{
  "arch": "conformer",
  "model": "audio frame classifier",
  "dataset": "tunes sung on syllables by a formant synthesiser",
  "train_examples": 39062,
  "time_shift_ms": 100,
  "n_mels": 80,
  "hop_length": 160,
  "input": "log_mel",
  "spec_augment": true,
  "win_length": 512,
  "num_classes": 63,
  "output_stride": 2,
  "norm": "layernorm",
  "hidden_act": "silu",
  "mlp_ratio": 4,
  "head_dim": 64,
  "fused_qkv": false,
  "qk_norm": false,
  "layer_scale_init": 0.1,
  "inner_norm": false,
  "moe": "expert_choice",
  "num_experts": 32,
  "moe_every": 2,
  "expert_mlp_ratio": 0.5,
  "experts_per_token": 2,
  "shared_expert": true,
  "subsampling": 2,
  "layers": 10,
  "width": 128,
  "positions": "learned",
  "kernel_size": 9,
  "label_smoothing": 0.05,
  "residual_init": "zero_last",
  "optimizer": "normuon",
  "muon_scale": "match_rms_adamw",
  "learning_rate": 0.0047,
  "momentum": 0.85,
  "nesterov": true,
  "orthogonalizer": "newton_schulz_5",
  "adamw_lr_other_params": 0.0019,
  "ema_decay": 0.999,
  "max_steps": 5400,
  "batch_size": 64,
  "epochs": 8.8,
  "lr_schedule": "wsd_sqrt",
  "decay_fraction": 0.2,
  "final_lr_fraction": 0.01,
  "warmup_steps": 270,
  "weight_decay": 0.08,
  "adamw_weight_decay_other_params": 0.01
}
Rows from block 5 of a small audio frame classifier, named by matrix and row number. Rows with one number within an expert belong to one neuron, the router's apart. Each number is 128 + 24 x the weight over its row's rms, rounded and kept within 0 to 255. All counts start at 0. Numbers have three digits each. After the name is the row's rms in percent of the matrix's.
After each expert's rows are labels from the 100 clips, of 14976, where the router gives the expert most weight on average: "top examples" is what is common among them. Only what is clearly more common there than usual is listed. The data: tunes sung on syllables by a formant synthesiser. In brackets: how many of the 100.
# router: router (model.blocks.5.mlp.router.weight, 32x128, trained with AdamW), inputs 0-63
# up: expert up (model.blocks.5.mlp.up, 32x64x128), inputs 0-63
# down: expert down (model.blocks.5.mlp.down, 32x128x64, transposed), outputs 0-63

# expert 19
router.19 095:148149130103099146092119133106119098111103114115144149110123141108138122128078097180131169131114184097134154140105125142156151146112112111131116139093140103144134148121145151185152149095122096
up.0 089:159125106091129202149127134077105134143118154167124085134118146059141174097164142134122089104151143110137129129155177136105135134108095096112113129136122104126098110133109142125129165137132136
down.0 099:134108143125097164098103083164152111103137103095116108130157110153110082116117101093110140118128110127119121135149108122182188133134112120132127130123114169124130172168089141103100099145129113
up.1 094:150120126069120131118127126133130121120100144150171134130128135132095132135098101159199119094095132178104128149176140146134116163114158091123165131124141057136137114120123119088103133137131106
down.1 096:121129107140136118128102150123113152170140134148090111145099146136121124094184128155118200139147115120102109129112149102209125145138155152118148156136128116159133115133152142116124180112122131
up.2 108:142148141152136144127132151104131123130118136142132119163133081090154081154139155152164105138149129091128075163082123118148140120127144115134107090141127115155122137134101093145101131090116149
down.2 103:107115084116125125098141125141096117110140126112124093109115140160121105118129130117140118124125122189166174125138187141134147177106120158106154134083108119139167144182113146094128141133106095
up.3 073:125168140081116116169145134156078163128129105103130120151057089147119115115146114097129120117152115166106159137147124168158128146191118119118099148121129135168101145159088165143115136116114153
down.3 070:136088111139157106088091131125178142103121143109115067163149118142139154121157134129152111112097144130122116166147135102106144168094114124101123133156183148141135113119150099099144114107117071
top examples: vowel: /æ/ (100); child-like voice (63); clipping (48)

# expert 3
router.3 100:124171168114172111095133147120128097138094109167131134160089111125118088108111106129133113149123147118137130151095079127146145139112149126081096143097108130122104157115133136124147136137094120
up.6 098:134175143130076146144124149120128171128154115098136142146111114158143139094165157093167099144107151105149114149126125111104156109121118134106126106079157113142102113123128145122159142083095102
down.6 099:145114118117163094099139155120161141167132145138098134145079131121102146089124158173124131126103137159095134099110130134170108126122122125137123130113147134147149138084147142121117129085105123
up.7 119:097112128125126105150114163113190137144116129132154118077094125099160149154148130138101132101142156104081138134134145107116138136132126159092121115096131128117165114138185102135151110128104152
down.7 109:152158146138098128090136094149132116100145092131119176115126125121131126107113138093124134131126095164133089111167133102179136134138112093166133095179099127169096133116102142135123098138149146
up.8 093:080123132139140130170115152087160139140123119127088145129101174131135083122092133118156117133125113144142129110123168141153134150102098130126119134089099091137123144151124124115138131131157149
down.8 104:158156119126139138127134114088130117074132161137173081129120086116121152155133129155123153095084135080169128161123128124078127145138120122122151101098139115135162100129144129109147164112070162
up.9 114:118103108134116108128101164093147091186127096109102148160153107099134103100137168156152105142082126143116187132119137130158138107179140108137087162093128088171151123095100120135120152094101095
down.9 115:145155120135137134156143156123129151141145169142129081096099096131144153126183134097118151120147138124095061124127095109150128158132109143091178097105105129127091093143134115133149135123125156
top examples: vowel: /æ/ (100); quiet level (75)

# expert 28
router.28 128:098106115164160099111088107113108140118114131137150111098084098121125140162160135134123093109110150128163147121139132156126132116127109169131105094157101122129106137110084117162134090138132133
up.2 101:140151111142100142103126115077121118136129116169115120117119169174181093139119148128135124126125120153144111146134125122159127138143133108070127141156127111123129141167106126147113151134165106
down.2 103:085120116128108151145117180157147174135142135109140131090130183116159135122125119104143086150117135144155109130133158092109095121161130137124107164128159149134136143153135127151124108113161149
up.3 100:137109144137134123128177137125139139113111156102098117108190162123122175121126105169113167170145142108132146106101146118132101101131145140180156153118152131136116156117159125153135114098134107
down.3 103:118161135107121145105151104120158148149102107142123094118093143137125122125157157093103144170163154115130110081137118181130121130105129061122132102152160144181119141146134135104151101145165139
up.4 119:116127117131096145105137123104173142118148121137126129093139186108170152139124167104095130151117121111102104111172140131112106077148114111142143164159143127157116152135197111166150137111135091
down.4 114:149121129144119167131152134126096097151161104160111112147140090133114106103097125164129132138112127137123118159096151115137142066162145120152123113104163114083131078114137127161111153117128071
up.5 099:113146138112124135133120094102079124121166126129138147139134085131111164153133090158118145145110137154108112157103126177118153143136085141175165117119122117103109122148141142118145148154117088
down.5 105:188165159145126121152140132140131128145140157111129149141112139061133122128087164108141121105128118149089146167124139127109106103132121130114068129093153150094168107153153086150127153103144095
top examples: vowel: /ɑ/ (56); consonant: /n/ (48); thin (high-pass) (36)

# expert 21
router.21 089:159094154122106135119100148127155112146081116107122144120135135116138129112148170128147098146091107095119177151126145104137128114125138135112117087122160123152153148104152102130144105149146114
up.2 095:092128150109090119154104115138134131118092118188143112103122099131133138125116115123138090108184114168134137164135159154102126102143118059118122109112170150138096134109093123163145112154160115
down.2 091:072124122098135119097100143146102140095119161142135106104123105132145131082153122144138143118113164111135120118129178138108140169151122131104155098148138145110129136096130102103170126102137126
up.3 092:168107124133168130124101160148139121141161119147154113156144146104092134152094106151113123130101114112133085123112128112134161190102156085133134149116136169134124116167106151104137122124132120
down.3 094:152178083156157110141139145152109146180108093129118190175151152163093125118107125164148159125110110100125146098139145117133152103143176127129131110121128103151149121098082099138122131123120126
up.4 088:134118140121160141138142180129138114153103167152107119137132098139080149155133144125114160111092114170117132102142146116104144109124124135102144134123129173118147076126113121142152121178099138
down.4 067:090169137107108121081121103098108117131125090124154140143088125136105116123099152171143148147160146104141192080092118129169144115098099116145153126119115090134143167146094155099111166110102114
up.5 112:144134137169120136124106147115091126134108091132130133083138177129082153123150109110096102138159131130088165127152158106155098151112141172129107121111136120167149141114183126138146112129138153
down.5 113:107138115127135119110143107127134085123108100155112089121128111119142108099121150124087133133185105119162101124114075121134145111137135177127129143111084128084112158136118155149141133157123142
top examples: vowel: /æ/ (100); deep voice (80); white noise (31); clipping (25)

# expert 24
router.24 077:145144105102096170172186090086110091116128112124113151139111142141063130138126108121128165094103099159100098101162136138150147125115098104140144141132129156106159101124066116107158162114124114
up.0 091:162140112130154086084108136132169148109140151126107106164097155136130169121111110125123165134153074081071154115121135113138122146089135140120148084131139107146134130120173147148130141179114160
down.0 098:106101169122162128094101114160130109087143115127112130114160107136130084129105136137142120106108071136137110133119117110136173133146087083135120134107145158130141137149123104105169140098117103
up.1 090:134130140133153144097141092133128135116133107142130072155121138094151161114140136166142138155156110154135128114150132125146115105142166089189093172122150121123099118137205122100108115077116076
down.1 099:117108165141096117133114131160127078116155138112164166126125113153143099166141098101148103131070108123142097120103144111099168139156151145143137138111111132141099145124173118159165110166144168
up.2 089:158132136121133104090135124118144151148144189166115117143136161097145130096120090137124106164119079095140106145188121113142139107136117111124147128103173143128111147170152136099129114100168162
down.2 098:106077144102173113134152075126127131135173150108113128138122082085141143145122115079135103131161143152129139134141138092127107141107130141128119112168107132103115129100120085111115127161133135
up.3 100:156150074095132126194145107080134143126115133143104127107114143149139092131154124105151183154155124106140057102127118131127092115120121114094136110111098192115120123110129122115173100137119125
down.3 110:116123132166113081141109136122126130126149158137131189123089153139093156119156109095117107104135126164116128139090142150164118133102166130133166145094168129146106122163113158107155156110174149
top examples: vowel: /i/ (99); child-like voice (92)

# expert 0
router.0 126:108134110165137137100175099121116125160164110147130132131121114066105123113124114122105157150119101132135070128165104145161112090133105097130114142114131132088110131114142107104122078135049118
up.0 097:141117098111121109158158181105139122157117126121116146154129130126080167128113107116145128164099125148095158106077144111163132146135148122138122142119144102120169126132142163106131122196101118
down.0 104:131122153138148174120120101116107091113141153161144109125144127089137130156106132148120103121148129099132155143160096174167131114129132117140186072151135126130071155149114139117117089125118143
up.1 094:154138127109081122120108110116120118149113143106113088154165117104119128126143099169137126118097147123150141123180114132132111138123098141124151125132134118121116109132158156153136176195190104
down.1 103:126122158109154130124110180167138145135098136153134142098093155153128159142088148119138144119105148105120147180137105173145132167136136172095111097117145094131181154118128134124114114118112128
up.2 089:106139118102120144123155146187107120135158123139140141125078133122125091140122107126139114091091151124134109131105110144149145129147152131101099094122137105109078138162130133104164101142093145
down.2 094:126165152160145106101150143116146130113115125132083117112162115167096131103141130101101121171097117145138115122153121103105089132128132113165100149121125181174107144152100157143104136147141148
up.3 123:114181141146121089140131143152133098130110116113153127113107134137131112122149148108127155105120146116039111112104158121127125093130099104099113135093137133145140184141127126123152114182074099
down.3 105:147073141141137139126160112127084072131151144154120126176176091115110106121105126117123106127078107138128120138181094125150141135143112151136144117147113095148128152154069134124106124141095145
top examples: consonant: /m/ (51); consonant: /l/ (30)

# expert 16
router.16 135:120142097113130171139091151151111163143129113105162113137129114164150100163142172125107165151162128105133138123108119109088151074173154125122100104149106114143087150106090103089108144131146120
up.0 099:060085121100125097155123172145113143154126128137126095158156180125118131120101167123113128157171128108137126120128099137122142089145144149103091127115082122140119153096157137146125116153181125
down.0 104:168119121149174108100095111158138119118084142131118153124137095139145098149118156156140129122153112120140109152140115143096097109115124176144101091140106110138136143104105110139172151167112154
up.1 105:147147145165117093125154131147161090129121116129146142134109130068132141118112132152128160117169112099145149126123097143140133141139177141120138099089135120109129103111130124134128125183082114
down.1 108:121090173082130153136161121120112157156105146137151140156160143134115119113114146117108109103171121159115165148078128081114139170130134102095134104136126134122142148127109163153125089153092095
up.2 093:122069133138152123140133109104090140102147110154154087097086125125190139127114161128121103155134108134089093138128145111104137171135117124153165112146122129122145122130187107115122170151101073
down.2 087:093186155167126112123135145146153122153105131141088097157131167143086090180119108102071123135130146108163127099151118142099119127155127088152130150120101134122147158118112169142126137080150129
up.3 082:112097110117108113148153129150075135100116155145150132134091090124132133145125111117102115135145120114137150083106152140132134107102108167133121122109104146141173140140108161131137113106125139
down.3 090:151152142074135160123139151143160118116106128112117096105124144138102092128142141199143137081126132125107169144098134116090140148130125099148109111169136135143142098109139084153183153126199098
top examples: white noise (52); child-like voice (50); pink noise (45); vowel: /e/ (36)

# expert 15
router.15 073:121102120113110088119117110127163113128109142121095166155113131123143129078127168111192130106115111153100145127097108102110088155100113096113134125133154103162163114124145135143113158113135117
up.2 076:139162159144142143123120153136092138115096159156170096111151127128156103122096137112125153145133108100138114100113103170121123106157155127188119165169140086130185094109135132111131099105126148
down.2 079:117109156133159120088102139113138149134129111111139186119099157157128132128124126117147137088132162125124132159098155108172130112112130131092133140113154105126138164103124139172140151107126128
up.3 081:137128145160140124113107070142148160090117126114126147105131177171102130153137112150150111162114124125100124120096147144142124110147137148155120172161158095125121093115074140144114150104099130
down.3 084:119124132139175117081169126148131149080138110131104069113142091127181106105127137166072177110092113122117125101144121100157098138138127136130143163129111139132093127112110109103157169133129171
up.4 085:107116127167143109099114105120111123117121157140122124126129114077090140160107102131098129117127101128140094177148139111158102158115100122149094111148158103165122117097153165162132150167113140
down.4 090:117131152114124133171107177145125137122163121124138105133107137140093179106138136132109100115148135121125147098141095096141174129172141063148116139136100144159152127122128077102078118118127102
up.5 093:136101128139128117088144084128187122133105152119093100137122105132156106108159103126121122102177134144111105132139123153102108126168107123145139074131137115166107106137099138135137129090134134
down.5 101:111149126110127110090166151138140123147108080161133154091124122100158114175111165105144146150120118176133114147141143123146146127137087090108137152145112139137155141122157047138139110147141154
top examples: vowel: /u/ (100); child-like voice (90)